A small image classifier, trained from scratch: 11300 steps, 89.0 epochs.
Rows from block 5, named by matrix and row number. Rows with one number belong to one neuron. Each number is 50 + 15 x the weight over its row's rms, rounded and kept within 0 to 99. All counts start at 0.
# fc1: MLP up (model.blocks.5.mlp.fc1.weight, 768x192), inputs 156-191
# fc2: MLP down (model.blocks.5.mlp.fc2.weight, 192x768, transposed), outputs 156-191
fc1.65:60 33 73 81 46 70 66 50 22 52 42 63 46 49 46 59 47 62 62 62 37 57 41 53 53 68 58 73 73 57 67 61 26 50 17 76
fc1.66:20 30 26 27 43 70 54 28 36 53 79 68 78 54 84 53 30 38 27 52 58 37 49 71 43 37 55 54 63 42 32 30 65 43 45 46
fc1.67:56 38 60 43 43 74 49 52 64 34 32 77 30 29 48 60 54 34 28 40 59 45 52 64 56 51 54 53 53 48 49 53 32 49 46 43
fc1.68:46 38 54 47 66 49 37 23 51 46 56 70 39 73 37 36 31 44 34 81 82 52 72 29 63 28 63 31 58 52 36 71 38 74 64 65
fc1.69:49 60 68 57 45 36 37 55 50 27 67 48 61 48 61 27 46 49 62 55 55 38 61 41 10 65 76 44 33 31 43 62 61 46 59 34
fc1.70:58 60 46 36 48 38 37 43 61 32 47 69 53 39 72 56 46 47 45 45 47 47 20 64 34 45 76 47 78 41 62 75 27 71 59 54
fc1.71:65 49 75 27 45 71 39 44 39 36 45 45 91 48 38 25 53 64 47 56 36 67 59 71 37 48 82 50 31 67 26 39 83 20 44 60
fc1.72:57 52 30 42 52 49 60 43 70 25 68 64 60 47 80 68 66 37 55 69 47 47 47 54 43 38 41 54 58 46 32 71 68 59 49 23
fc1.73:87 57 69 68 58 64 30 44 69 43 42 23 59 70 34 61 62 57 40 38 50 62 82 29 58 55 39 32 30 39 55 37 36 41 31 23
fc1.74:62 38 37 28 54 35 53 61 67 43 47 66 17 50 73 61 41 38 54 67 37 63 32 40 46 58 61 60 48 57 67 85 77 54 55 38
fc1.75:22 60 62 40 65 80 46 56 28 47 48 61 58 59 63 56 61 47 53 57 62 59 32 59 26 47 73 63 43 16 35 47 36 33 87 67
fc1.76:75 61 83 33 43 22 57 46 79 51 43 36 50 21 40 44 28 32 56 43 42 42 30 64 41 66 61 36 49 55 60 60 48 54 38 06
fc1.77:59 43 44 34 39 51 34 58 22 63 46 29 44 40 27 40 90 36 32 34 55 63 43 36 75 74 83 36 39 33 41 53 37 56 55 56
fc1.78:30 31 48 41 49 46 49 63 53 54 64 36 57 44 57 55 41 53 43 10 43 45 78 85 43 32 42 45 61 40 66 37 21 46 61 43
fc1.79:33 67 23 54 52 58 32 27 50 37 54 35 70 57 57 64 50 62 31 61 49 37 31 58 51 45 68 57 50 61 48 74 49 37 46 25
fc1.80:71 28 43 47 48 30 62 60 50 61 48 49 52 47 56 56 44 14 47 26 63 41 66 78 57 50 66 54 45 67 42 66 74 44 23 45
fc1.81:52 55 34 29 44 53 59 68 50 63 45 44 46 56 47 47 45 52 61 57 30 50 44 48 39 64 42 59 39 51 65 63 24 45 58 22
fc1.82:60 49 45 69 40 75 77 56 48 48 43 37 37 26 46 64 48 33 53 37 70 47 51 58 27 45 61 51 56 56 39 46 33 68 33 43
fc1.83:48 62 64 32 60 28 62 60 65 20 34 53 46 55 47 48 41 69 37 57 50 40 41 78 37 28 66 63 57 49 38 42 30 40 58 53
fc1.84:22 46 12 57 22 54 65 49 47 48 66 61 46 57 46 40 34 64 10 41 23 36 33 63 45 57 53 39 49 19 46 73 49 42 39 69
fc1.85:63 63 41 42 33 69 41 15 52 56 61 60 49 35 45 63 47 12 50 53 27 84 68 44 42 40 33 48 45 66 41 31 65 37 34 59
fc1.86:44 24 67 42 54 40 39 26 68 51 24 42 43 47 43 36 24 63 55 29 30 22 28 26 34 35 37 32 45 37 77 29 43 22 54 58
fc1.87:43 38 49 35 23 15 23 55 52 43 44 32 61 65 48 51 58 59 55 49 34 62 47 60 65 36 38 33 51 71 34 44 46 58 52 84
fc1.88:60 66 43 64 37 25 60 61 46 44 47 47 59 51 67 39 66 38 70 40 54 40 52 33 48 40 49 25 39 43 53 52 35 64 41 72
fc1.89:60 64 40 55 40 61 71 29 73 68 28 74 71 64 35 59 57 51 58 41 92 57 26 34 52 45 58 79 57 39 94 32 71 60 57 61
fc1.90:30 85 32 43 67 61 65 80 47 47 99 63 59 62 54 40 54 67 63 52 55 26 42 62 52 42 42 36 58 39 49 59 43 58 57 54
fc1.91:31 51 29 39 63 64 65 68 72 30 38 36 44 55 53 75 70 40 66 43 28 73 87 51 52 48 39 60 58 51 43 64 78 43 46 42
fc1.92:67 46 57 36 54 24 46 29 61 52 45 22 29 37 42 63 37 43 53 65 58 26 33 53 52 57 82 49 61 53 86 37 47 44 53 63
fc1.93:57 31 40 57 54 52 34 52 53 33 65 49 70 32 43 43 73 43 65 51 23 25 66 48 28 58 39 53 55 45 42 71 07 51 37 61
fc1.94:44 44 39 77 34 87 74 66 43 83 18 35 43 59 80 58 62 48 34 52 71 64 44 35 66 57 53 49 56 44 42 59 32 60 52 48
fc1.95:61 84 65 60 40 82 46 08 30 38 56 44 62 50 49 29 25 61 41 65 61 60 42 51 30 56 66 49 47 80 38 65 36 43 65 58
fc1.96:64 38 49 64 43 73 49 41 42 40 19 55 26 54 54 51 51 35 47 53 57 30 90 69 64 46 37 37 32 36 67 51 22 55 59 50
fc1.97:36 33 50 42 25 24 46 86 54 20 59 43 48 62 50 59 64 43 58 55 64 46 54 44 44 54 32 56 68 38 59 64 37 37 39 33
fc1.98:55 36 50 45 49 26 65 42 21 37 70 60 61 45 34 52 40 67 61 51 59 60 49 49 73 46 36 45 69 57 55 44 45 73 48 61
fc1.99:57 62 37 47 61 68 80 44 30 51 73 67 65 52 31 38 31 46 36 44 40 37 37 48 66 64 15 43 62 57 41 58 23 31 63 35
fc1.100:39 47 39 75 72 65 62 55 39 54 98 44 68 76 62 47 52 34 44 51 42 36 19 56 65 56 39 41 10 53 66 28 59 24 52 42
fc1.101:49 55 38 53 62 44 58 49 00 63 30 34 49 10 47 62 83 38 59 36 72 41 50 48 42 64 72 46 26 40 34 62 52 33 31 43
fc1.102:53 52 44 78 42 54 65 45 43 37 61 69 69 60 36 37 68 34 80 54 69 48 32 40 47 57 51 27 65 33 41 76 47 61 45 16
fc1.103:45 38 47 46 52 65 69 37 60 43 31 67 52 68 16 37 19 24 72 52 73 19 68 38 77 40 71 39 76 26 36 49 57 55 36 52
fc1.104:58 69 51 55 60 65 52 54 29 46 61 33 37 40 36 46 56 55 57 63 19 51 45 37 71 47 55 33 45 50 80 31 47 67 53 67
fc1.105:19 30 44 36 67 62 99 60 57 54 52 49 40 58 57 21 55 24 60 56 50 56 61 49 53 66 33 50 38 54 59 57 38 38 70 38
fc1.106:41 38 24 50 55 51 63 45 92 51 63 52 29 46 45 72 40 47 79 47 27 69 43 27 45 47 53 43 47 47 40 51 73 57 83 96
fc1.107:35 55 66 42 54 26 35 43 79 22 60 48 61 35 42 48 15 55 69 66 36 37 37 38 39 53 31 53 59 45 65 37 41 44 37 34
fc1.108:46 56 35 69 62 44 61 46 54 38 64 56 76 33 55 14 35 58 25 74 64 41 40 31 21 36 39 63 52 23 36 49 25 49 67 59
fc1.109:50 51 47 73 47 59 29 47 73 63 61 67 44 71 60 62 48 36 38 40 45 47 23 47 45 68 50 61 37 25 67 37 39 38 48 86
fc1.110:43 30 32 39 57 65 46 31 52 49 34 33 30 61 47 48 50 49 83 41 18 35 40 29 54 63 16 56 47 29 37 55 40 63 26 42
fc1.111:84 33 62 46 76 18 48 52 41 47 45 23 54 39 51 89 83 83 60 50 71 29 50 42 12 53 38 38 33 67 26 63 17 42 50 48
fc1.112:51 49 47 52 43 24 41 39 38 46 57 48 42 47 54 37 51 53 57 63 57 58 28 40 54 47 27 43 57 73 28 72 47 62 47 40
fc1.113:24 32 37 61 35 47 58 42 59 58 60 37 42 34 52 52 25 32 59 36 29 49 40 31 48 42 48 64 48 55 68 58 49 58 59 34
fc1.114:57 48 59 50 53 50 42 25 61 44 78 53 58 50 45 13 37 42 58 41 44 42 47 31 24 63 22 36 44 46 60 54 49 46 27 45
fc1.115:21 45 41 61 47 57 41 30 51 54 37 45 48 84 33 45 27 44 48 48 51 16 29 62 35 53 52 65 38 54 41 48 77 34 56 41
fc1.116:54 31 54 40 19 73 62 55 29 79 61 30 68 64 67 43 58 51 45 30 65 45 40 61 22 55 46 30 55 48 42 73 48 71 56 25
fc1.117:52 52 79 40 47 52 38 49 58 53 72 08 73 71 61 30 60 57 53 38 45 43 50 43 68 50 54 76 60 31 39 38 41 64 65 70
fc1.118:46 57 46 41 40 68 56 79 39 43 33 48 63 63 58 41 50 33 52 59 76 46 46 79 59 58 86 50 65 44 42 59 45 39 33 36
fc1.119:50 56 43 57 51 79 44 47 67 42 70 35 57 33 67 46 95 47 71 74 47 38 39 29 17 83 48 60 40 41 31 45 42 42 82 33
fc1.120:41 53 23 00 54 46 37 56 19 59 63 46 40 62 40 40 44 51 36 49 43 66 82 52 65 78 51 64 58 61 67 67 55 52 64 62
fc1.121:35 61 50 48 48 24 59 56 41 57 36 53 42 44 63 28 55 36 35 63 58 37 37 43 73 38 51 60 57 56 46 40 48 61 22 48
fc1.122:66 52 35 58 51 29 23 83 40 30 45 52 42 36 29 69 61 52 47 49 68 62 66 68 75 24 47 31 42 45 32 46 45 32 45 61
fc1.123:28 14 66 36 58 63 65 37 78 25 47 29 90 50 52 55 39 47 49 61 69 37 58 64 38 56 68 76 30 44 63 73 56 57 46 47
fc1.124:40 75 45 64 46 42 52 54 61 55 66 69 46 45 57 37 44 48 32 40 42 53 64 38 64 39 42 64 45 39 96 49 58 46 46 43
fc1.125:40 27 73 28 59 48 73 43 70 49 64 48 50 41 40 56 65 33 11 50 47 21 39 80 45 76 27 49 67 05 25 26 64 51 31 56
fc1.126:62 61 22 52 40 13 33 40 55 46 41 58 59 39 29 25 30 41 50 26 65 34 29 32 43 48 41 55 47 66 44 24 36 69 44 30
fc1.127:69 88 73 58 36 56 51 63 46 50 47 62 52 31 40 54 72 25 90 51 71 47 54 26 30 65 75 59 61 63 51 43 60 32 45 80
fc1.128:62 41 35 21 78 48 75 41 47 31 54 58 32 40 34 59 28 47 41 43 47 47 30 54 62 62 24 54 52 44 44 62 33 44 27 39
fc1.129:64 17 59 53 63 46 50 36 55 53 24 39 48 52 61 66 25 75 71 63 59 58 81 52 34 30 16 51 71 80 66 54 43 57 63 44
fc1.130:65 65 52 56 19 47 30 20 16 58 28 54 73 41 50 58 53 45 62 09 59 48 51 28 48 50 37 30 51 40 43 58 36 52 68 45
fc1.131:60 65 34 58 55 49 76 15 59 29 44 20 53 50 73 26 48 64 57 77 53 67 72 40 65 41 49 63 55 42 63 47 86 67 51 36
fc1.132:33 30 37 67 58 59 49 57 50 62 39 76 67 90 49 62 60 51 52 61 78 54 92 67 44 51 53 76 67 43 50 55 47 52 40 63
fc1.133:42 39 55 37 46 71 40 58 63 83 71 51 64 52 66 62 21 48 34 32 38 55 34 69 20 47 43 71 68 54 35 27 61 15 35 63
fc1.134:30 61 56 46 71 49 32 70 40 41 48 51 58 33 25 44 44 00 39 49 39 37 55 21 47 36 50 51 54 65 28 23 36 09 30 43
fc1.135:04 43 63 56 40 44 61 49 34 66 59 67 47 42 16 27 53 44 49 36 56 82 64 47 41 65 38 40 47 40 90 68 33 44 56 45
fc1.136:35 56 56 59 54 67 46 44 58 78 56 56 41 19 60 57 66 42 60 53 21 49 58 40 55 73 42 53 26 32 47 56 39 62 43 54
fc1.137:54 69 73 54 34 56 40 49 41 81 56 51 48 61 59 42 20 42 44 40 63 51 53 44 39 69 73 48 26 50 61 53 70 42 41 52
fc1.138:35 47 46 80 39 41 62 58 49 29 47 52 99 56 61 67 48 54 67 47 60 61 25 41 49 55 31 76 67 60 66 68 50 39 56 64
fc1.139:55 50 55 63 72 21 26 58 38 46 79 45 52 59 44 55 51 53 73 49 57 46 61 53 75 76 57 52 67 58 75 60 72 33 73 35
fc1.140:55 64 24 35 36 61 62 30 57 67 48 35 47 39 74 41 91 54 12 54 36 76 61 24 42 72 40 64 62 84 40 63 60 65 62 50
fc1.141:51 55 76 65 66 48 59 50 15 35 62 28 31 53 26 48 30 22 34 58 69 29 71 65 41 59 53 75 43 80 51 56 51 63 59 60
fc1.142:52 60 25 40 34 39 74 61 37 55 55 55 43 61 12 69 56 49 57 45 39 45 44 33 67 51 64 48 33 54 95 45 37 69 53 58
fc1.143:65 36 54 54 74 51 38 71 61 54 35 75 60 35 41 59 37 35 25 56 51 57 76 28 60 55 76 61 46 48 61 70 54 43 36 47
fc1.144:53 38 73 41 65 67 30 52 57 53 67 48 40 40 70 45 61 41 42 60 36 57 51 33 28 65 34 33 43 47 52 38 65 34 21 31
fc1.145:60 41 19 48 71 39 31 59 59 60 51 53 35 25 56 38 26 22 69 45 40 21 22 51 36 73 74 49 35 55 44 65 57 71 42 47
fc1.146:36 71 68 26 35 59 24 70 54 58 37 54 43 66 45 80 32 50 44 50 40 58 43 78 71 45 57 30 55 71 34 82 69 30 53 45
fc1.147:31 49 31 50 38 40 71 41 37 65 48 30 51 52 70 56 59 51 81 46 69 41 67 67 47 61 55 45 46 57 67 58 36 26 53 62
fc1.148:49 68 39 44 76 50 67 52 49 29 52 41 62 53 79 61 30 60 54 48 59 58 83 53 59 62 42 57 45 39 65 36 67 46 66 36
fc1.149:24 40 41 35 46 74 50 47 23 42 58 80 45 70 58 44 43 42 59 32 54 38 66 70 75 28 48 50 48 86 54 28 51 38 32 30
fc1.150:72 49 56 41 50 50 41 22 55 46 74 69 65 32 56 51 66 81 68 55 74 52 45 47 51 45 54 46 46 58 67 74 73 50 52 42
fc1.151:42 57 51 49 34 17 55 34 68 57 28 40 47 31 22 40 36 52 47 39 63 55 31 38 42 35 58 71 43 41 31 47 21 45 65 64
fc1.152:52 64 67 39 43 41 59 75 75 38 30 64 39 51 56 32 43 61 62 67 32 33 40 39 38 51 53 57 30 40 33 57 69 52 50 34
fc2.65:55 42 65 52 42 78 62 44 40 53 78 47 43 28 39 70 48 70 51 60 66 32 46 41 79 67 52 40 25 35 31 49 72 38 58 52
fc2.66:68 63 25 61 61 55 37 58 15 65 47 33 47 29 40 57 41 43 39 59 46 37 49 54 57 36 59 25 45 63 63 42 42 71 48 50
fc2.67:85 57 58 58 67 28 48 26 74 42 44 41 48 55 57 64 57 60 61 51 58 41 52 58 40 64 49 65 71 48 26 45 34 62 35 28
fc2.68:33 47 39 18 44 56 37 17 44 40 53 47 55 42 50 80 52 50 72 55 63 41 48 48 65 62 39 45 50 77 31 18 61 49 45 55
fc2.69:61 52 50 25 63 53 56 35 64 32 44 48 45 48 62 43 36 78 39 52 54 66 59 58 47 41 62 38 33 63 72 75 47 32 40 61
fc2.70:46 47 39 32 62 56 56 68 38 67 42 24 69 64 27 49 30 35 25 57 39 44 84 16 40 56 37 60 45 52 43 59 67 35 51 66
fc2.71:36 28 46 78 55 73 45 48 49 49 50 38 58 44 81 49 47 51 70 37 58 49 37 47 61 65 76 62 43 06 80 35 49 38 43 52
fc2.72:50 60 58 36 86 36 51 40 63 41 37 58 54 51 42 50 66 63 56 55 57 50 38 58 57 62 45 55 32 51 46 49 51 44 60 45
fc2.73:44 57 58 47 30 59 55 22 63 50 57 45 40 76 66 52 36 39 74 49 49 56 61 69 63 41 45 39 55 34 78 36 52 64 18 51
fc2.74:65 57 79 47 48 58 41 68 61 62 53 60 23 57 43 62 46 48 76 38 50 50 72 37 48 49 69 62 41 45 99 72 52 39 61 78
fc2.75:67 48 39 50 41 70 39 49 53 20 46 66 60 25 42 41 35 66 40 63 51 91 71 60 84 49 75 50 52 66 41 75 45 50 38 31
fc2.76:41 62 54 79 27 48 52 36 38 46 60 53 36 43 22 70 66 62 56 54 34 47 24 58 42 33 35 24 66 56 48 62 42 68 77 59
fc2.77:49 55 48 53 54 41 43 34 59 66 31 37 47 57 43 53 42 68 47 33 41 45 45 52 46 43 66 37 77 45 40 50 14 32 23 28
fc2.78:54 27 45 61 91 42 56 62 46 71 54 38 34 73 59 56 71 65 52 66 75 44 70 43 80 72 47 40 67 40 61 62 45 36 53 51
fc2.79:40 72 27 53 57 40 61 46 60 48 43 42 52 62 42 51 58 64 26 53 83 47 53 41 41 52 64 36 63 62 69 37 41 58 33 37
fc2.80:86 55 47 44 52 85 62 55 41 28 35 42 37 36 54 52 54 38 45 45 36 22 63 47 48 37 82 53 47 41 77 46 39 22 72 36
fc2.81:42 60 39 39 36 50 29 45 47 49 53 60 51 46 45 50 55 47 68 46 55 50 40 57 36 36 67 46 52 42 03 32 36 51 68 52
fc2.82:68 45 66 45 44 94 70 64 61 62 77 39 49 57 34 40 56 33 12 42 58 60 46 48 65 54 42 52 33 56 44 56 18 73 45 42
fc2.83:62 44 42 49 80 53 45 67 66 45 53 31 53 43 58 50 53 49 47 72 44 34 27 41 26 40 65 71 55 46 52 67 55 44 66 49
fc2.84:57 53 59 45 39 35 47 42 52 46 48 73 50 63 55 34 28 63 71 35 45 68 63 43 54 74 67 68 25 61 39 71 69 69 61 59
fc2.85:73 46 46 41 62 32 41 58 26 44 53 57 46 67 44 49 29 69 49 34 49 56 80 45 44 29 68 64 58 35 65 76 33 36 56 46
fc2.86:71 41 61 51 37 44 32 73 53 52 51 30 57 60 40 34 47 44 52 66 55 70 59 46 68 51 73 48 61 47 39 50 46 63 42 60
fc2.87:70 38 63 58 60 66 24 41 39 63 27 43 53 43 40 43 35 60 53 54 68 40 36 67 48 62 45 49 47 49 62 70 25 73 58 78
fc2.88:57 56 69 34 89 47 73 44 52 44 28 62 36 38 39 77 61 70 45 39 62 37 53 49 55 57 44 62 40 65 58 15 66 67 65 53
fc2.89:47 20 36 35 92 78 37 48 66 45 37 63 43 20 55 39 43 17 74 60 23 59 52 29 48 57 52 40 30 28 24 37 52 35 44 43
fc2.90:46 66 37 39 56 59 64 53 74 54 33 62 23 55 68 43 63 61 71 42 50 60 66 53 59 22 72 61 41 57 40 46 40 49 69 23
fc2.91:48 56 78 76 57 22 40 42 70 53 24 47 45 32 53 33 38 56 47 72 56 64 38 79 58 64 34 46 44 43 57 55 66 45 46 48
fc2.92:49 72 28 49 48 23 35 30 63 61 33 43 40 67 60 47 62 38 34 53 57 38 18 45 32 35 39 39 44 29 20 39 34 73 63 43
fc2.93:15 49 41 42 77 39 46 39 74 59 34 59 65 65 61 33 51 62 64 85 54 65 45 62 63 66 74 59 77 43 25 16 44 42 34 48
fc2.94:40 71 40 49 49 46 47 71 59 52 56 78 33 26 47 39 48 44 37 46 64 51 42 43 51 39 50 40 38 72 68 48 81 35 32 59
fc2.95:24 52 59 21 74 26 49 69 37 53 30 36 52 54 51 62 51 49 47 47 53 68 48 44 66 53 37 53 38 44 22 65 65 39 38 44
fc2.96:60 73 71 27 50 65 40 18 60 60 47 77 79 38 55 57 59 60 53 48 48 72 30 18 39 57 57 46 56 46 61 26 42 42 61 48
fc2.97:20 35 57 37 85 83 46 32 70 69 67 57 56 43 46 57 25 53 65 42 50 23 48 43 53 48 52 47 63 43 52 63 58 48 30 36
fc2.98:47 70 49 46 26 55 21 40 74 38 34 66 62 34 42 63 64 40 51 34 69 63 65 32 38 64 35 42 37 31 76 36 29 50 56 41
fc2.99:25 21 71 51 85 42 50 60 34 62 53 56 48 42 79 47 38 44 34 36 65 57 64 39 32 52 56 45 42 81 64 63 61 41 54 39
fc2.100:66 51 67 55 56 27 71 39 73 41 70 59 51 54 53 36 22 58 57 29 50 44 74 36 57 59 52 41 15 25 51 49 48 61 63 52
fc2.101:59 30 65 50 32 43 47 61 36 25 49 31 47 35 29 43 53 21 48 56 83 38 55 43 53 33 87 63 52 55 32 36 63 67 46 47
fc2.102:42 48 59 37 52 15 36 26 54 62 52 52 28 37 40 52 52 44 50 50 41 41 49 52 36 50 52 44 37 71 44 54 60 34 54 38
fc2.103:24 39 42 06 56 15 34 60 48 82 52 39 70 66 40 68 51 71 75 43 50 31 51 49 64 43 50 54 49 65 68 48 49 46 53 48
fc2.104:59 28 26 66 51 23 58 24 62 42 61 41 60 35 70 27 32 43 53 31 31 57 59 62 41 71 60 47 55 51 47 41 27 64 56 55
fc2.105:33 50 59 71 75 75 20 58 35 41 52 63 61 48 52 62 57 80 60 45 44 70 63 76 40 01 30 60 64 75 63 58 38 39 37 51
fc2.106:55 57 40 56 83 37 69 55 60 49 35 32 53 48 40 47 30 65 31 32 83 29 54 48 25 44 37 44 52 50 55 46 43 60 43 60
fc2.107:57 45 36 29 59 42 44 24 43 58 46 31 23 31 34 76 41 41 60 61 53 48 50 56 46 66 75 86 58 58 36 52 48 54 54 37
fc2.108:63 25 49 75 63 24 53 69 36 69 62 70 47 66 54 70 28 29 49 62 86 37 41 60 73 50 35 67 56 78 58 25 43 60 31 27
fc2.109:74 62 42 35 88 28 32 74 54 36 46 51 55 53 34 39 44 63 50 25 45 62 40 51 40 46 35 63 41 49 60 54 39 49 76 58
fc2.110:52 42 37 62 50 44 37 12 42 37 50 48 48 53 42 50 45 50 39 35 31 53 37 68 33 26 53 14 43 22 43 52 49 44 17 65
fc2.111:25 31 78 60 33 52 52 24 59 31 57 32 53 56 35 47 37 68 51 28 43 43 48 59 48 60 70 55 56 59 21 43 55 66 58 75
fc2.112:73 75 50 48 43 51 46 33 72 60 62 81 38 38 52 89 47 46 58 53 57 28 52 77 26 10 47 30 40 80 53 51 53 55 52 58
fc2.113:36 51 76 59 57 53 44 29 63 40 28 31 48 72 48 57 70 45 75 37 32 43 67 36 52 56 31 38 31 40 57 55 29 30 56 56
fc2.114:29 67 25 70 55 53 65 40 46 49 68 60 32 47 26 87 55 33 57 59 61 22 54 50 44 49 54 50 39 66 88 40 82 45 42 49
fc2.115:23 79 46 62 66 54 44 23 43 35 74 60 46 27 56 59 54 68 42 39 44 41 54 46 45 46 59 73 56 36 31 41 47 77 49 47
fc2.116:45 46 68 54 63 52 41 58 62 43 44 43 50 74 23 65 70 32 74 58 50 47 57 27 38 40 26 46 56 42 61 48 38 48 71 37
fc2.117:00 50 61 52 34 79 50 33 44 60 51 27 59 26 47 52 65 84 30 54 32 56 61 62 69 34 59 68 53 57 58 41 54 68 37 55
fc2.118:55 66 47 39 40 57 42 64 70 36 69 57 75 45 50 60 49 69 64 52 37 56 41 42 81 39 59 61 62 37 53 42 54 50 78 37
fc2.119:30 32 51 43 73 75 39 50 56 41 60 33 49 62 51 44 39 35 45 73 64 80 33 42 50 56 52 28 60 58 70 37 65 33 58 62
fc2.120:29 45 43 22 69 76 53 62 47 49 39 63 51 59 38 62 59 65 57 34 46 50 47 62 70 55 57 42 40 49 28 53 47 61 62 37
fc2.121:58 62 60 65 30 50 63 47 40 29 42 44 57 58 42 36 45 46 61 85 76 55 55 85 41 35 54 64 56 57 62 36 52 42 58 42
fc2.122:88 22 52 50 61 46 53 30 63 65 43 48 70 33 43 54 17 44 69 44 40 37 76 50 49 29 50 39 43 76 62 47 54 44 53 30
fc2.123:39 38 47 40 30 41 50 44 52 47 47 79 34 43 69 45 63 40 29 54 51 39 44 26 38 56 36 41 47 39 57 65 42 27 48 64
fc2.124:45 50 66 48 43 47 47 43 67 51 24 70 78 59 35 52 56 56 66 64 32 42 60 47 32 61 38 46 55 15 55 42 61 63 42 39
fc2.125:39 42 43 63 33 56 37 53 34 63 43 61 73 53 37 37 48 49 50 51 31 33 69 82 30 30 70 33 59 69 37 32 49 60 59 71
fc2.126:58 42 54 26 21 74 32 46 25 23 73 32 48 56 32 48 66 63 65 49 83 60 43 33 57 48 59 37 42 45 39 54 38 30 38 27
fc2.127:30 66 39 68 45 37 35 87 64 57 30 44 41 50 23 71 50 63 40 71 35 39 48 37 52 40 37 52 57 53 54 64 65 63 70 64
fc2.128:64 65 04 52 50 23 49 51 52 48 24 51 31 64 50 65 36 60 63 39 61 72 59 61 38 30 46 59 23 49 54 53 38 20 57 71
fc2.129:73 78 40 43 40 67 58 50 44 76 84 42 46 71 53 43 65 69 63 24 45 46 38 43 63 46 75 60 46 41 50 42 62 54 62 66
fc2.130:48 29 43 47 28 59 55 38 53 55 59 76 43 56 29 50 28 63 31 56 71 41 56 69 43 45 26 61 43 45 40 22 67 71 59 51
fc2.131:47 53 36 71 58 67 60 35 59 38 49 44 56 46 38 26 59 71 37 40 45 56 42 39 65 59 49 59 50 40 41 33 70 87 59 61
fc2.132:40 35 73 46 42 35 49 58 31 70 52 33 57 55 59 50 48 42 80 50 71 76 56 74 68 55 59 65 67 38 76 56 82 55 36 48
fc2.133:51 60 70 91 29 52 48 38 58 43 59 42 51 54 80 26 62 38 56 53 36 50 74 71 61 77 50 74 44 56 45 32 27 38 48 58
fc2.134:44 59 48 72 56 38 36 18 34 52 59 30 85 69 60 40 41 56 55 55 31 59 33 71 58 45 42 62 74 40 70 84 38 33 45 47
fc2.135:63 02 41 39 57 50 52 27 45 54 40 70 20 76 47 60 45 43 77 34 33 40 44 30 29 74 52 58 33 60 67 72 69 53 40 42
fc2.136:67 70 54 72 60 56 47 55 41 38 79 65 48 72 52 42 44 63 49 77 32 58 31 60 63 33 63 30 24 44 39 62 67 61 41 64
fc2.137:13 35 71 53 29 61 46 58 42 67 74 50 53 38 72 59 72 52 25 60 43 44 84 49 42 50 48 39 38 76 48 58 59 63 57 38
fc2.138:43 46 54 32 38 09 61 46 89 44 64 59 37 18 85 56 44 27 56 44 76 17 53 42 61 36 67 57 53 49 53 46 46 45 35 51
fc2.139:29 61 61 59 42 32 49 34 42 53 58 40 47 61 39 37 28 54 48 49 51 30 59 56 81 73 20 74 44 29 38 65 44 43 68 25
fc2.140:76 71 34 52 28 70 59 59 60 42 48 41 41 19 48 53 45 31 51 56 19 83 37 57 74 41 36 57 43 55 75 43 41 67 53 59
fc2.141:46 54 52 44 28 36 48 31 27 27 41 38 61 47 38 22 63 44 42 20 50 58 58 76 36 45 35 48 51 69 53 37 53 55 50 56
fc2.142:62 50 69 42 31 60 57 20 33 66 61 36 66 57 66 82 31 30 64 44 63 68 44 39 52 65 49 33 36 39 69 52 50 49 78 50
fc2.143:51 71 47 47 63 55 47 43 50 55 45 60 59 69 64 61 55 44 47 49 40 31 32 58 96 56 63 43 51 60 44 54 76 51 45 93
fc2.144:49 46 68 31 45 35 53 32 43 43 46 66 14 38 59 59 32 43 62 15 70 48 19 36 09 53 59 21 17 42 37 50 64 39 49 38
fc2.145:23 74 77 55 46 34 56 51 51 38 62 42 64 46 44 63 32 52 51 32 70 42 42 81 62 48 55 59 36 59 46 47 52 63 67 53
fc2.146:42 37 57 57 21 55 71 33 47 61 39 27 19 45 37 43 84 69 58 56 22 39 44 35 80 43 30 50 52 43 45 70 41 34 34 34
fc2.147:57 37 53 50 65 43 42 57 38 92 46 51 44 46 36 28 24 49 72 48 31 34 44 58 19 50 33 34 52 78 39 41 41 57 56 37
fc2.148:64 72 65 49 57 52 64 19 55 55 30 41 60 41 74 48 77 54 72 40 63 60 36 71 37 43 45 48 34 75 65 59 42 49 68 49
fc2.149:35 47 63 35 68 71 45 36 36 35 52 35 31 32 68 62 54 23 56 48 35 56 67 58 50 55 74 56 45 69 68 56 43 44 21 46
fc2.150:30 46 26 45 30 46 46 88 60 62 58 37 35 52 65 60 47 38 57 88 53 21 51 55 49 37 78 43 35 40 43 47 47 32 63 43
fc2.151:57 68 52 77 69 64 52 79 52 43 41 72 81 57 40 48 48 57 28 28 62 60 60 46 53 34 49 69 14 42 34 49 58 35 65 51
fc2.152:35 80 32 59 86 47 75 52 67 49 51 36 36 23 57 38 39 34 22 34 53 66 23 48 51 36 27 61 52 68 61 76 46 43 73 81